config.yaml
vocab_size: 15
encoder_norm: "rmsnorm"
encoder_inner_norm: false
text_encoder_norm_position: "pre"
optimizer: "muon"
Rows from expert 1 of block 4 of the image encoder, named by matrix and row number. Rows with one number belong to one neuron. Each number is 50 + 10 x the weight over its row's rms, rounded and kept within 0 to 99. All counts start at 0. After the name is the row's rms in percent of the matrix's.
# up: expert up (encoder.blocks.4.mlp.up, 4x256x256), inputs 0-85
# down: expert down (encoder.blocks.4.mlp.down, 4x256x256, transposed), outputs 0-85
up.76 096:54 56 56 57 38 38 56 71 53 62 47 58 56 34 32 48 56 22 60 37 28 52 35 40 53 65 40 46 45 47 44 48 60 54 69 45 60 52 54 46 48 58 42 40 42 64 68 55 53 46 54 38 56 50 50 45 72 68 41 53 52 62 53 47 50 15 44 42 35 45 29 55 52 40 40 52 63 71 53 49 51 59 27 53 30 53
down.76 100:55 57 57 37 61 60 52 55 39 61 40 39 56 66 57 52 51 38 48 45 55 61 48 38 29 46 51 43 52 44 35 45 43 84 54 42 49 49 38 43 38 60 81 38 36 61 41 48 58 62 42 50 42 46 62 37 61 40 50 61 57 49 49 52 52 57 63 42 53 60 56 47 50 48 41 53 52 48 39 45 60 33 58 38 29 32
up.77 106:49 50 46 53 66 37 44 40 36 82 36 61 43 59 47 60 44 43 51 62 50 75 38 34 45 38 47 66 40 45 40 50 51 36 63 44 47 30 42 45 48 50 56 52 41 59 62 62 46 47 57 64 42 42 63 64 55 65 57 64 46 51 44 54 56 32 43 40 44 36 38 53 47 33 52 46 53 45 60 54 36 55 67 29 42 42
down.77 107:64 44 41 43 44 58 40 31 52 31 52 37 64 39 46 51 62 45 60 66 51 50 35 47 68 55 53 60 76 48 36 48 63 36 60 53 56 61 54 50 54 41 49 29 52 45 51 35 23 56 47 42 49 36 59 50 62 54 48 34 56 33 53 50 37 42 60 55 41 33 52 49 43 45 33 44 56 49 48 59 47 60 47 54 50 50
up.78 086:34 66 39 71 49 59 45 45 46 50 53 27 41 51 59 39 55 56 56 58 38 51 58 47 51 54 59 42 45 45 52 65 47 57 51 40 52 39 62 45 51 74 45 63 52 57 59 53 53 55 47 57 58 39 44 39 39 33 64 37 50 52 43 57 54 63 45 39 36 49 39 46 48 46 64 42 45 57 42 42 45 45 50 60 64 50
down.78 089:52 53 30 31 54 43 54 63 38 50 40 49 24 37 56 38 53 42 48 57 30 53 69 36 57 44 66 58 49 54 45 57 52 42 71 42 54 60 35 57 55 47 35 61 43 50 32 29 46 44 73 51 46 54 47 52 46 38 28 61 56 48 53 63 37 51 45 52 63 54 46 53 50 55 50 61 56 66 47 51 70 66 31 47 36 46
up.79 100:35 54 52 59 52 56 42 46 60 52 42 39 63 45 39 48 49 33 37 58 44 54 40 44 34 67 62 45 37 52 36 42 56 51 37 47 57 50 70 59 52 60 53 64 59 57 50 70 36 61 46 56 38 56 76 62 64 66 61 41 41 44 62 49 37 43 68 33 49 52 51 39 57 42 55 38 46 56 67 54 50 57 40 57 47 39
down.79 097:46 48 52 43 56 29 24 34 47 49 42 49 56 43 28 52 50 55 35 30 46 44 48 55 50 43 30 61 57 32 60 61 45 41 52 62 54 58 35 55 54 38 62 60 48 48 63 68 37 46 27 45 74 52 57 58 53 50 57 62 34 60 43 39 56 44 50 42 56 45 62 60 41 61 40 64 50 62 29 53 40 43 50 45 46 63
up.80 090:62 48 66 43 62 38 47 42 36 47 59 52 52 54 50 54 45 39 57 72 59 49 58 40 50 43 57 43 49 45 46 41 46 45 41 53 55 64 41 56 53 55 46 35 53 39 50 65 46 62 44 68 50 47 36 45 49 53 59 50 68 45 52 48 62 46 42 50 53 57 63 51 46 53 41 48 39 51 47 63 50 46 55 43 31 52
down.80 099:55 40 53 54 40 61 55 71 53 51 59 53 48 38 48 63 51 55 58 57 49 38 19 48 41 55 52 45 67 52 41 37 54 44 50 36 41 50 47 69 66 44 56 38 51 49 57 38 54 46 34 60 43 58 64 60 37 56 44 38 38 45 50 48 55 71 44 60 52 43 47 45 40 60 43 43 42 32 57 49 53 62 48 70 31 54
up.81 094:54 54 55 51 50 57 43 73 56 47 51 53 70 52 61 54 47 55 58 61 72 56 69 57 58 33 40 45 44 52 58 40 51 58 39 38 59 51 54 52 65 53 59 42 48 43 44 28 37 51 45 30 55 70 58 56 43 78 56 52 36 56 50 54 59 44 57 47 52 42 27 53 50 48 41 43 54 50 36 38 68 45 30 44 44 72
down.81 097:39 55 52 33 53 45 68 53 53 40 54 40 50 54 49 47 45 46 42 31 34 60 61 49 41 31 51 43 59 60 52 59 41 27 50 44 42 55 42 59 60 54 39 49 49 56 35 62 56 57 50 57 45 43 60 41 58 59 47 42 35 65 64 38 54 26 52 46 34 45 56 61 46 54 36 52 42 52 53 55 40 43 42 54 44 43
up.82 105:56 48 50 56 53 51 49 57 38 25 48 61 51 35 65 52 71 55 45 60 48 30 68 51 45 51 36 51 49 59 54 54 41 22 56 45 56 59 54 45 46 53 37 54 68 61 77 65 72 60 50 53 39 66 51 46 55 45 57 49 47 51 49 32 37 46 50 49 56 43 29 34 46 55 45 54 43 64 40 61 47 56 41 42 73 55
down.82 104:46 54 46 42 56 54 37 39 49 46 57 43 48 48 39 51 62 52 55 44 44 65 43 37 61 49 43 49 45 38 26 54 63 48 54 58 53 46 56 54 57 48 60 54 48 45 56 50 45 42 57 59 33 63 39 47 45 66 58 51 49 56 46 58 51 58 48 49 42 53 42 49 43 55 55 64 40 51 55 40 45 40 50 45 41 54
up.83 096:36 36 62 45 45 34 33 53 58 66 49 54 52 45 68 50 60 67 43 59 51 48 48 64 56 63 40 39 60 44 46 33 60 38 42 72 49 58 59 34 62 42 57 59 52 49 55 42 63 53 46 52 61 64 46 43 71 42 62 44 65 48 31 43 75 52 53 52 53 65 52 36 61 43 33 55 50 53 57 44 49 39 38 45 38 53
down.83 098:42 55 62 54 55 48 52 66 38 53 63 48 40 36 42 44 51 63 49 61 55 55 61 69 47 40 60 37 36 52 53 30 40 43 44 58 48 55 43 48 66 48 35 48 55 50 45 51 59 38 49 50 44 29 58 49 45 60 74 48 43 55 29 37 58 61 63 56 49 56 59 50 50 55 56 39 46 60 34 48 33 57 66 31 28 56
up.84 091:54 54 61 44 48 43 63 71 45 42 49 31 49 48 43 47 67 32 54 47 51 43 46 59 69 47 52 40 38 58 61 72 59 54 54 40 59 32 66 54 36 44 56 24 47 43 69 46 52 46 64 38 34 51 51 31 57 47 45 55 49 43 47 50 58 71 43 38 62 59 54 29 52 48 48 44 55 41 42 62 48 55 33 56 48 51
down.84 096:38 52 48 51 44 50 30 45 51 20 42 48 34 41 40 57 59 51 47 62 50 61 63 47 43 46 30 49 53 66 51 45 41 43 40 42 38 68 63 55 60 33 42 55 52 45 52 47 52 57 56 63 47 53 40 54 55 56 42 49 42 57 38 52 53 54 45 40 52 66 56 65 54 47 60 52 54 53 61 66 41 50 59 59 43 56
up.85 104:32 58 43 46 49 21 44 59 51 45 59 53 50 51 55 48 48 28 52 57 42 45 56 43 73 50 47 36 42 34 41 39 55 48 52 60 47 52 44 51 52 60 62 69 72 36 55 59 43 34 47 48 37 53 37 69 49 50 47 50 20 58 46 51 65 42 43 56 52 35 52 32 53 62 60 54 69 56 54 42 44 66 54 48 31 51
down.85 103:58 43 55 49 28 58 54 40 55 47 33 40 43 43 46 40 46 26 63 48 55 65 33 38 62 51 61 23 62 39 49 57 38 44 57 51 61 29 56 69 42 48 46 35 51 54 42 53 32 59 36 35 61 53 49 43 60 43 40 35 49 42 42 71 44 57 57 62 65 24 46 49 58 19 42 61 55 44 47 46 52 49 55 46 55 40
up.86 096:53 49 56 55 52 36 57 45 45 30 49 71 53 44 71 30 59 33 42 52 48 48 55 56 52 49 58 55 36 37 53 72 53 42 39 44 47 56 35 65 51 43 54 70 57 61 75 47 35 49 49 54 46 61 71 42 43 46 56 48 41 37 60 47 46 32 47 50 60 63 47 45 74 57 41 58 50 52 47 54 51 51 54 39 56 57
down.86 096:49 62 46 56 40 53 61 51 46 77 42 53 44 52 47 52 41 44 43 68 58 61 43 59 74 78 60 50 41 54 21 26 47 44 60 51 45 37 55 48 72 46 43 65 53 44 51 61 41 52 37 43 48 52 52 41 66 65 56 56 65 44 32 44 47 43 54 50 53 42 37 46 64 47 57 54 65 42 67 45 50 50 43 47 45 50
up.87 103:53 37 60 52 43 47 47 58 58 33 49 43 44 60 56 60 65 52 49 52 66 40 40 41 55 41 71 55 38 58 45 55 54 52 64 55 58 51 55 47 45 45 37 75 36 50 48 48 61 40 57 57 48 54 51 58 34 39 37 78 54 55 36 42 54 71 36 61 44 54 66 53 45 49 44 69 41 52 40 58 50 38 70 67 52 35
down.87 101:40 49 52 65 42 54 62 42 52 43 30 61 41 42 40 30 36 45 44 70 45 59 60 52 46 63 52 62 57 44 53 50 54 64 52 51 46 47 58 57 48 49 63 54 53 57 58 53 50 22 48 46 32 61 46 46 52 37 45 33 52 58 57 49 39 57 41 31 41 55 53 31 70 31 66 40 59 59 60 49 51 51 40 46 59 46
up.88 103:64 62 47 34 58 49 55 53 61 23 57 52 56 45 52 51 45 22 46 56 49 54 52 51 38 52 46 55 63 48 41 55 48 71 41 45 55 60 55 51 67 60 61 50 33 30 53 46 53 43 43 60 44 49 39 53 60 58 59 41 42 52 41 43 47 45 39 56 52 47 63 44 52 38 49 55 42 54 39 62 37 59 57 35 36 20
down.88 094:43 64 50 56 38 73 60 55 44 54 36 73 57 52 30 37 49 55 54 51 53 59 35 48 40 53 59 45 66 65 53 59 41 32 37 48 41 53 57 53 40 38 39 59 47 59 55 44 54 60 68 36 48 59 58 44 68 43 52 66 63 75 44 53 39 54 40 24 45 53 33 63 49 37 54 49 53 56 50 53 40 56 45 38 62 53
up.89 092:48 47 33 43 51 55 29 50 54 44 52 48 49 39 48 43 72 57 58 49 30 63 56 35 38 63 49 56 57 43 29 51 56 57 45 58 39 37 48 46 61 52 55 60 52 62 49 71 49 39 55 40 76 54 49 68 62 39 53 60 50 67 64 58 43 36 33 50 34 49 53 46 40 53 52 42 49 55 63 49 66 47 42 39 60 66
down.89 094:35 48 57 36 40 52 66 54 37 30 56 50 70 43 67 52 43 53 45 60 40 36 41 50 34 48 52 43 55 48 43 61 50 45 50 64 53 30 53 52 57 44 41 55 52 56 52 45 71 44 38 43 55 57 45 61 56 55 53 53 63 41 45 46 43 56 52 55 72 58 34 30 59 59 54 62 42 46 55 34 46 49 40 54 39 36
up.90 108:48 46 46 27 51 62 63 46 45 52 51 42 50 30 38 31 46 60 48 58 48 79 43 34 63 54 32 44 56 67 50 35 68 52 62 53 50 39 34 55 60 50 54 58 51 57 56 57 73 48 49 41 41 56 40 61 47 47 63 63 38 71 31 54 49 47 62 45 60 57 46 46 51 52 42 50 70 44 54 42 57 40 56 55 37 52
down.90 101:54 56 53 39 61 57 42 51 52 34 49 60 41 50 42 69 65 47 62 32 41 50 50 52 56 61 54 55 49 45 31 49 56 52 58 48 45 54 38 50 41 46 36 49 29 42 59 51 56 54 70 37 49 55 54 37 51 44 55 53 47 51 58 53 48 51 32 39 48 38 47 57 51 55 58 65 48 59 53 47 61 66 65 42 64 36
up.91 105:63 42 59 53 53 58 40 55 50 46 49 54 55 55 32 46 36 52 59 39 43 50 27 55 41 39 64 48 59 43 29 41 43 50 57 66 54 42 53 31 43 59 52 48 63 36 60 40 74 44 26 44 74 44 53 57 35 42 51 48 55 50 54 71 43 46 51 63 54 66 71 48 52 34 49 37 43 44 54 55 58 48 40 61 47 47
down.91 109:35 59 43 53 52 47 58 38 40 44 45 37 58 67 49 55 43 44 46 58 39 55 57 53 39 56 53 49 55 54 62 56 66 49 63 44 76 42 44 50 57 53 55 54 44 54 32 60 57 56 30 58 37 44 59 42 50 58 52 59 49 54 45 50 51 64 55 56 36 36 50 43 27 41 34 50 71 59 45 42 49 27 61 40 56 57
up.92 098:55 47 51 39 43 52 31 58 38 63 42 51 35 42 41 50 58 27 40 45 39 37 59 40 47 53 55 53 28 54 63 45 55 62 50 56 51 44 40 48 49 68 50 50 51 39 33 56 41 56 41 48 53 44 56 34 33 54 62 69 58 31 46 50 48 58 47 52 47 56 37 39 59 62 56 42 70 49 48 58 54 33 56 58 55 63
down.92 098:43 40 50 50 44 51 59 44 58 47 60 52 57 57 54 45 53 58 49 48 56 52 44 49 39 50 29 50 66 60 58 57 41 62 62 57 45 39 56 46 35 36 41 52 51 46 60 50 57 60 32 43 63 54 48 51 54 68 45 50 45 58 34 49 43 30 42 69 58 38 48 43 45 62 55 57 54 51 28 36 51 52 63 51 55 51
up.93 104:32 59 60 56 49 56 45 43 49 65 63 39 43 58 60 57 36 57 46 58 71 57 50 42 37 48 54 45 39 55 43 40 50 60 53 56 41 54 57 36 49 44 50 35 51 66 57 42 63 53 45 62 31 43 60 42 58 44 45 44 34 26 64 52 56 48 42 40 50 43 69 42 47 61 32 38 54 67 71 48 47 48 42 38 60 47
down.93 103:62 53 42 59 57 42 60 32 58 63 49 60 43 61 49 65 62 61 56 58 50 38 43 52 41 51 55 76 57 38 60 57 42 60 48 38 66 63 64 54 48 44 45 53 40 43 72 42 63 63 37 33 52 58 55 46 47 54 46 36 47 55 38 38 48 58 49 54 37 35 47 54 44 47 48 43 34 58 49 51 42 66 46 39 49 70
up.94 107:55 39 30 40 53 53 58 57 49 38 38 52 36 61 57 55 40 70 44 52 53 50 42 56 51 35 55 48 55 46 41 51 54 54 43 46 43 45 50 48 44 45 72 49 40 56 52 61 52 63 38 38 45 64 49 65 53 54 61 50 57 67 55 56 43 32 49 50 42 42 56 45 40 63 54 64 40 60 36 31 42 50 64 61 51 44
down.94 101:53 54 53 56 45 41 42 26 44 77 62 32 38 40 49 46 49 36 57 37 57 56 56 55 36 55 39 49 44 53 60 36 59 63 45 52 45 45 32 63 51 63 40 56 42 49 46 52 57 45 44 62 33 63 32 52 61 62 44 59 66 51 55 57 39 59 34 34 66 40 54 44 42 40 45 51 46 58 52 64 45 60 56 51 40 49
up.95 102:51 59 40 54 32 56 31 57 35 43 38 72 43 55 45 35 52 45 35 45 55 48 57 35 55 41 22 61 61 49 43 43 48 49 52 56 52 47 29 33 59 62 52 43 37 47 54 61 44 61 77 42 44 48 53 31 47 39 39 64 59 46 28 75 55 52 44 67 46 39 49 52 63 54 47 49 41 55 54 50 64 51 45 52 61 44
down.95 098:34 44 56 45 36 44 31 70 60 54 48 44 58 67 55 42 64 38 39 62 33 50 42 49 49 53 57 61 61 46 56 66 46 58 44 47 37 61 41 48 44 31 52 63 61 50 57 34 54 51 27 51 53 48 48 56 54 41 36 59 57 29 55 53 56 38 47 51 55 47 37 48 35 57 44 66 46 47 56 34 40 50 38 72 39 51
up.96 104:37 67 61 53 45 38 61 50 55 40 42 34 40 43 70 52 51 44 53 47 50 41 62 40 55 37 47 45 56 52 29 51 57 34 54 50 60 66 65 63 50 55 43 52 56 48 65 34 63 34 35 53 45 46 48 51 48 46 41 60 37 51 50 40 45 51 71 35 38 53 42 47 57 41 55 30 49 45 69 64 71 45 46 55 50 49
down.96 110:43 58 51 50 63 36 42 43 47 49 50 56 58 34 43 54 64 63 59 49 66 59 43 68 41 52 55 58 58 56 62 33 51 60 61 42 53 59 49 22 46 65 23 53 53 60 62 52 53 36 52 44 49 65 53 48 44 48 52 37 51 24 71 42 61 51 46 72 51 60 42 44 55 59 42 63 47 39 43 52 43 50 39 53 66 53
up.97 103:59 52 39 37 57 38 48 48 46 68 38 59 62 71 59 47 50 51 56 30 55 43 30 27 46 44 49 49 47 53 61 49 60 58 50 36 61 52 50 40 45 48 52 65 25 56 60 42 42 54 57 48 42 56 56 52 33 47 48 65 67 68 70 43 37 39 74 56 45 59 51 57 33 46 63 58 30 53 50 42 40 38 47 49 59 44
down.97 101:50 57 39 62 40 66 52 41 52 53 55 40 41 48 40 54 45 77 56 44 47 51 51 68 51 52 42 53 53 40 35 53 58 80 60 52 55 40 37 37 54 54 40 43 67 56 58 41 58 36 36 60 50 54 61 39 56 53 45 50 60 68 52 47 55 58 26 49 47 53 45 44 41 45 44 52 42 42 67 66 54 31 52 63 42 47
up.98 101:39 52 41 47 56 52 49 63 43 25 48 53 58 54 61 54 49 56 27 50 33 52 23 59 46 47 47 32 56 49 47 59 55 41 44 48 52 53 49 44 49 44 47 57 24 58 43 45 67 30 58 52 64 69 37 49 38 48 41 44 60 55 59 55 43 42 46 47 54 69 36 43 54 49 65 51 41 59 56 58 55 35 30 41 43 64
down.98 091:62 48 56 46 59 40 55 25 41 64 49 50 51 35 34 47 36 36 53 44 45 65 48 45 51 58 55 49 44 58 49 54 54 49 48 38 50 40 43 44 57 41 54 62 60 47 34 60 48 41 36 42 49 32 42 47 61 62 56 63 31 37 46 34 49 34 44 42 50 40 52 63 47 53 51 44 51 52 59 62 42 49 65 50 57 49
up.99 103:54 36 47 61 40 49 53 50 45 55 63 57 56 53 42 47 61 34 37 47 63 38 66 45 65 66 68 54 31 52 54 55 55 44 47 56 32 54 32 62 61 35 54 56 43 28 35 62 59 58 49 46 36 44 48 64 46 61 40 45 48 43 48 59 47 54 56 47 81 46 38 61 45 48 52 65 57 49 57 53 42 47 41 45 34 51
down.99 107:44 41 44 65 63 47 45 67 44 41 50 32 45 40 38 44 46 52 61 48 45 47 47 57 55 59 54 60 41 23 42 60 42 30 57 55 62 30 50 37 58 50 24 41 47 43 57 50 48 54 60 55 52 50 47 47 46 46 44 52 43 56 36 41 34 64 23 63 59 57 40 46 40 71 35 30 46 51 41 40 43 38 54 68 60 40
up.100 097:34 62 35 50 45 30 36 58 52 50 69 47 47 52 56 28 47 63 45 59 51 48 49 69 44 51 53 58 64 57 31 47 34 40 46 46 33 54 60 66 47 52 65 44 61 50 43 60 49 53 43 35 39 50 46 54 43 63 45 53 48 64 73 53 43 45 50 48 46 53 34 37 62 60 59 52 54 55 53 44 49 55 61 65 32 44
down.100 101:49 50 51 53 56 53 58 54 61 46 38 79 71 52 34 27 60 49 65 42 37 52 42 34 38 48 59 57 51 51 62 52 69 58 57 73 45 36 41 44 58 45 39 63 31 50 42 57 49 56 50 56 55 32 50 32 54 52 62 47 66 36 34 38 62 48 79 55 43 63 40 59 49 48 41 47 51 53 54 57 49 49 45 42 44 52
up.101 101:38 66 62 55 69 48 47 63 52 52 56 35 35 44 43 50 71 56 63 68 43 61 37 59 54 53 71 40 51 37 47 51 41 48 67 23 50 68 67 47 54 50 72 45 56 53 44 51 39 74 56 63 63 60 54 50 52 63 44 40 43 41 49 49 46 46 40 50 58 44 43 38 56 46 30 35 56 57 54 62 58 54 43 34 40 49
down.101 102:60 51 44 25 42 49 36 47 61 15 61 62 50 50 46 41 51 60 45 38 46 56 48 41 50 50 54 64 62 46 41 38 50 52 45 53 41 51 43 51 40 51 30 51 55 39 44 68 65 33 39 32 51 48 36 38 38 55 60 53 49 31 52 63 42 45 33 55 55 76 25 45 53 59 48 50 63 54 54 49 52 44 53 61 53 42
up.102 097:32 52 48 36 41 44 51 39 59 56 49 65 74 26 52 39 58 60 55 37 57 33 48 55 68 51 74 39 40 54 43 59 46 42 48 47 49 40 50 56 54 44 45 52 52 64 42 56 55 51 60 66 53 63 40 46 61 60 30 42 54 46 51 46 60 50 38 51 52 60 66 37 39 41 46 64 44 48 60 59 63 60 69 55 49 36
down.102 100:53 53 62 57 58 29 46 61 60 40 62 60 60 59 35 56 38 43 60 60 28 62 35 52 49 45 58 57 38 51 43 50 48 57 52 39 50 76 51 53 67 55 38 56 38 34 56 54 43 59 60 42 57 33 58 58 28 45 46 36 50 54 37 40 40 69 45 46 67 38 32 37 50 46 52 25 60 60 60 43 64 46 39 54 49 55
up.103 101:43 33 72 47 50 59 45 42 41 60 39 15 45 59 60 42 43 12 37 58 59 50 47 47 53 74 49 56 43 47 38 69 51 59 51 52 27 56 61 66 53 40 60 57 58 44 44 43 36 59 38 45 48 48 60 58 55 66 54 46 55 60 59 40 61 46 58 51 44 53 37 46 43 57 49 49 50 57 31 57 34 48 47 54 54 39
down.103 099:51 57 37 43 50 28 48 74 37 50 29 64 56 44 41 53 47 48 51 35 51 44 34 64 52 56 28 51 52 44 37 42 62 61 51 51 36 58 67 48 35 53 33 50 39 40 54 61 29 54 58 59 55 53 31 59 42 47 48 60 67 47 31 48 52 50 47 46 38 56 39 55 41 41 42 52 58 59 48 45 57 48 30 55 58 47
up.104 099:36 58 37 53 53 61 52 67 57 48 46 61 43 42 61 64 64 45 65 50 54 62 49 70 53 62 50 42 48 45 53 56 44 52 59 57 30 57 40 53 52 56 47 46 55 40 28 42 65 55 46 36 40 44 47 23 49 43 48 50 44 40 64 62 53 47 38 74 61 67 55 50 67 58 37 60 51 48 60 61 51 44 51 55 64 59
down.104 102:44 36 53 49 42 70 39 65 38 63 42 64 67 56 60 33 65 49 46 40 52 50 41 42 48 22 53 46 63 39 62 62 43 49 52 67 37 42 56 59 54 44 46 60 63 59 45 47 47 81 58 58 44 51 61 52 58 51 49 67 43 46 43 44 58 41 60 54 57 61 50 40 52 40 51 43 63 53 57 35 47 61 69 41 46 52
up.105 099:73 49 50 65 31 46 49 43 37 50 41 55 49 61 52 56 52 43 31 70 74 39 58 59 40 50 43 38 56 49 74 53 46 55 59 43 51 45 43 57 48 44 39 64 29 45 30 53 43 51 49 63 51 60 52 47 45 66 57 57 44 42 32 25 53 59 47 59 40 43 58 37 65 47 61 71 60 53 45 46 65 57 60 53 56 45
down.105 101:60 44 38 57 45 55 33 56 41 53 64 62 46 40 51 54 52 55 60 31 47 49 48 59 43 57 54 42 38 55 31 36 67 49 57 37 58 49 49 63 43 52 76 70 75 54 60 67 41 48 68 56 43 62 51 48 46 32 47 76 48 57 57 51 40 56 44 47 54 57 45 41 48 37 67 36 39 53 48 51 45 60 53 71 62 54
up.106 098:48 53 47 51 51 40 44 55 56 52 50 37 41 51 67 52 41 49 35 62 40 38 37 65 62 57 53 40 44 52 52 45 37 54 57 31 56 40 51 51 48 47 45 47 45 51 51 60 45 45 46 59 25 31 56 54 67 74 69 45 58 52 63 54 52 48 30 60 50 49 49 46 72 52 47 60 49 63 47 57 53 60 32 53 50 56
down.106 093:56 56 51 41 48 65 50 44 48 48 52 49 43 42 37 53 56 46 59 62 50 58 59 62 67 52 62 60 63 52 41 48 52 49 25 51 27 32 42 37 67 72 48 54 53 43 49 35 52 47 70 58 55 36 46 39 57 49 43 39 37 56 41 48 46 59 43 67 59 55 57 57 44 44 67 51 42 60 43 60 55 61 43 46 35 38
up.107 090:62 58 49 45 50 39 60 39 50 25 46 53 49 46 58 50 37 61 62 57 48 33 51 60 56 72 60 59 33 44 50 35 54 55 52 61 43 49 80 70 38 40 49 49 53 48 56 59 40 59 53 49 43 49 42 54 51 61 39 50 42 47 55 48 54 35 56 57 39 62 61 40 57 41 68 43 43 41 52 51 60 71 58 44 62 53
down.107 094:59 62 44 58 42 52 35 47 55 80 41 66 42 52 54 57 40 37 51 57 61 52 56 50 52 34 44 49 60 60 58 73 50 57 51 60 42 54 50 45 53 48 32 56 61 55 58 51 45 36 49 45 63 49 44 42 36 54 64 45 42 60 77 54 40 52 45 52 67 41 70 40 40 58 58 31 57 60 43 53 53 36 49 49 54 53
up.108 090:65 42 50 62 60 50 47 39 49 53 44 64 55 52 47 56 51 68 41 60 43 38 41 38 35 59 45 45 55 59 40 44 49 41 62 42 45 50 43 43 33 37 45 49 64 58 41 47 46 51 54 33 62 68 45 32 43 45 44 51 58 64 49 54 41 42 64 52 69 64 48 45 56 62 35 43 41 46 60 48 34 48 55 34 58 49
down.108 100:62 46 42 60 48 51 52 62 59 28 58 38 59 45 43 44 67 47 51 44 47 56 33 54 45 59 42 57 71 44 29 52 40 29 63 41 62 35 53 52 49 43 57 41 54 45 44 49 46 54 56 44 45 54 43 43 20 45 45 35 50 25 43 40 48 64 39 52 58 39 60 50 50 46 35 53 66 51 66 57 45 58 59 56 45 52
up.109 092:49 55 50 20 49 55 69 58 36 51 50 62 43 42 63 50 53 58 67 58 55 22 50 49 63 37 54 41 41 47 35 55 46 42 45 52 40 55 41 46 54 52 55 53 64 43 55 38 50 48 50 44 48 69 53 33 51 52 43 52 51 64 52 70 56 59 56 36 69 46 41 56 40 46 55 43 44 27 51 42 51 43 29 51 55 48
down.109 094:50 68 49 58 41 61 49 48 56 43 57 50 47 41 39 62 76 31 34 45 67 41 56 60 33 39 53 41 60 56 53 45 57 39 60 47 44 34 42 48 31 43 64 42 43 45 63 52 46 63 51 49 46 49 53 42 58 40 46 61 26 65 40 61 56 41 50 57 40 60 42 43 48 36 52 51 70 57 49 52 39 35 68 46 45 55
up.110 092:41 64 72 53 49 63 40 50 41 46 54 49 50 43 58 49 45 36 58 59 38 43 58 45 46 34 58 49 70 46 53 49 45 40 38 34 55 54 31 61 59 37 60 41 59 55 39 27 49 45 58 34 57 43 73 44 55 52 49 42 66 52 49 48 67 47 42 62 45 49 50 69 76 37 68 54 55 64 48 54 43 40 53 36 64 65
down.110 090:49 47 46 51 62 39 67 52 48 41 39 47 40 55 46 62 39 62 45 41 45 43 50 42 53 29 47 50 46 51 49 46 50 49 45 54 47 52 38 53 55 53 48 33 36 41 47 49 38 45 36 61 52 35 49 46 46 49 52 45 60 45 44 31 46 38 59 34 54 51 50 33 64 65 29 45 38 37 55 36 60 50 43 65 36 50
up.111 104:46 40 28 59 56 46 48 57 57 62 63 59 45 56 46 43 56 53 52 43 70 46 47 71 42 37 63 58 55 71 41 46 51 57 57 43 64 48 54 36 45 60 51 49 56 58 33 43 60 42 60 37 45 43 42 51 45 50 64 66 45 49 36 42 53 59 39 50 56 54 50 44 59 62 58 45 58 38 49 31 57 46 64 58 67 53
down.111 097:67 59 41 44 58 47 57 60 48 46 56 43 47 43 47 49 48 33 32 51 45 38 49 66 56 34 65 40 56 56 39 50 46 58 44 62 34 53 50 51 38 49 53 61 45 41 53 58 64 60 42 66 42 37 50 40 62 43 54 31 48 42 50 61 26 64 36 49 69 49 32 52 50 40 24 46 34 45 53 58 36 59 55 51 33 49
up.112 088:52 52 31 40 55 49 77 64 45 54 57 50 42 41 54 60 49 39 46 46 32 47 46 58 48 41 58 46 28 47 49 62 43 40 24 57 49 37 42 47 29 46 53 54 54 53 53 25 59 64 49 40 41 54 44 48 45 37 50 55 51 30 62 47 49 55 54 55 64 50 51 42 57 42 28 51 47 47 42 47 55 48 41 45 38 45
down.112 091:47 49 49 56 49 56 35 50 53 54 47 61 49 52 63 42 45 41 53 52 68 45 54 40 42 41 47 53 47 40 44 26 61 48 46 43 39 54 55 59 42 31 50 67 53 45 49 41 44 67 71 44 48 42 54 37 50 51 19 61 53 56 51 41 46 63 54 35 42 53 41 54 49 52 66 51 60 53 50 68 20 47 42 54 46 48
up.113 103:55 60 52 38 39 38 59 70 61 43 52 51 39 44 45 47 68 38 45 58 39 46 46 47 54 35 49 46 45 49 54 41 47 51 72 59 46 41 50 57 33 54 51 60 54 49 49 42 49 50 58 63 62 44 58 43 40 39 52 61 69 58 39 66 63 63 51 39 41 40 39 44 41 55 46 59 46 33 19 63 63 49 51 51 49 50
down.113 103:38 58 61 75 50 36 49 46 52 31 51 33 37 52 35 29 50 46 55 46 52 42 63 69 45 26 47 41 51 43 50 38 61 46 34 64 37 57 62 42 58 45 59 35 55 37 56 47 49 43 47 34 37 49 45 56 43 58 53 43 62 67 50 36 37 44 49 70 64 37 40 53 74 49 47 45 63 41 48 37 43 51 32 55 53 53
up.114 100:45 53 28 52 36 31 54 48 66 46 46 44 53 45 46 64 50 37 47 45 40 59 63 49 49 45 66 37 49 49 50 54 62 53 51 49 65 60 40 54 53 32 41 60 32 43 63 43 31 61 60 44 40 45 54 45 48 46 36 40 54 60 55 51 52 27 46 41 41 45 62 61 53 42 41 51 52 55 62 53 64 26 50 50 61 61
down.114 091:38 38 56 66 46 46 45 53 34 54 44 43 49 48 50 60 39 62 61 75 61 36 53 59 29 46 40 47 54 38 33 34 42 51 47 55 43 43 45 44 53 54 65 50 61 37 49 42 66 36 38 48 61 47 48 64 46 42 31 51 53 49 51 46 46 54 47 69 42 33 49 56 54 43 44 45 56 60 52 53 49 52 67 56 60 33
up.115 100:40 40 46 62 52 49 48 46 67 57 33 55 46 55 59 44 40 40 52 50 51 51 40 36 52 58 68 39 47 55 64 42 48 41 43 56 27 40 53 47 58 49 44 40 48 60 53 44 40 67 38 62 64 49 77 44 48 49 44 41 57 52 61 73 59 40 66 39 54 51 63 54 61 46 39 47 50 61 56 60 54 47 66 47 48 54
down.115 096:61 56 58 38 49 68 43 46 55 51 37 52 51 54 45 66 31 64 50 48 37 42 58 50 43 53 52 58 54 47 26 54 36 38 56 39 54 64 51 51 48 48 52 60 57 58 31 44 47 51 37 34 61 52 48 56 42 58 32 39 54 32 50 20 35 77 43 54 55 49 52 55 53 44 54 54 20 53 41 50 46 70 48 42 38 61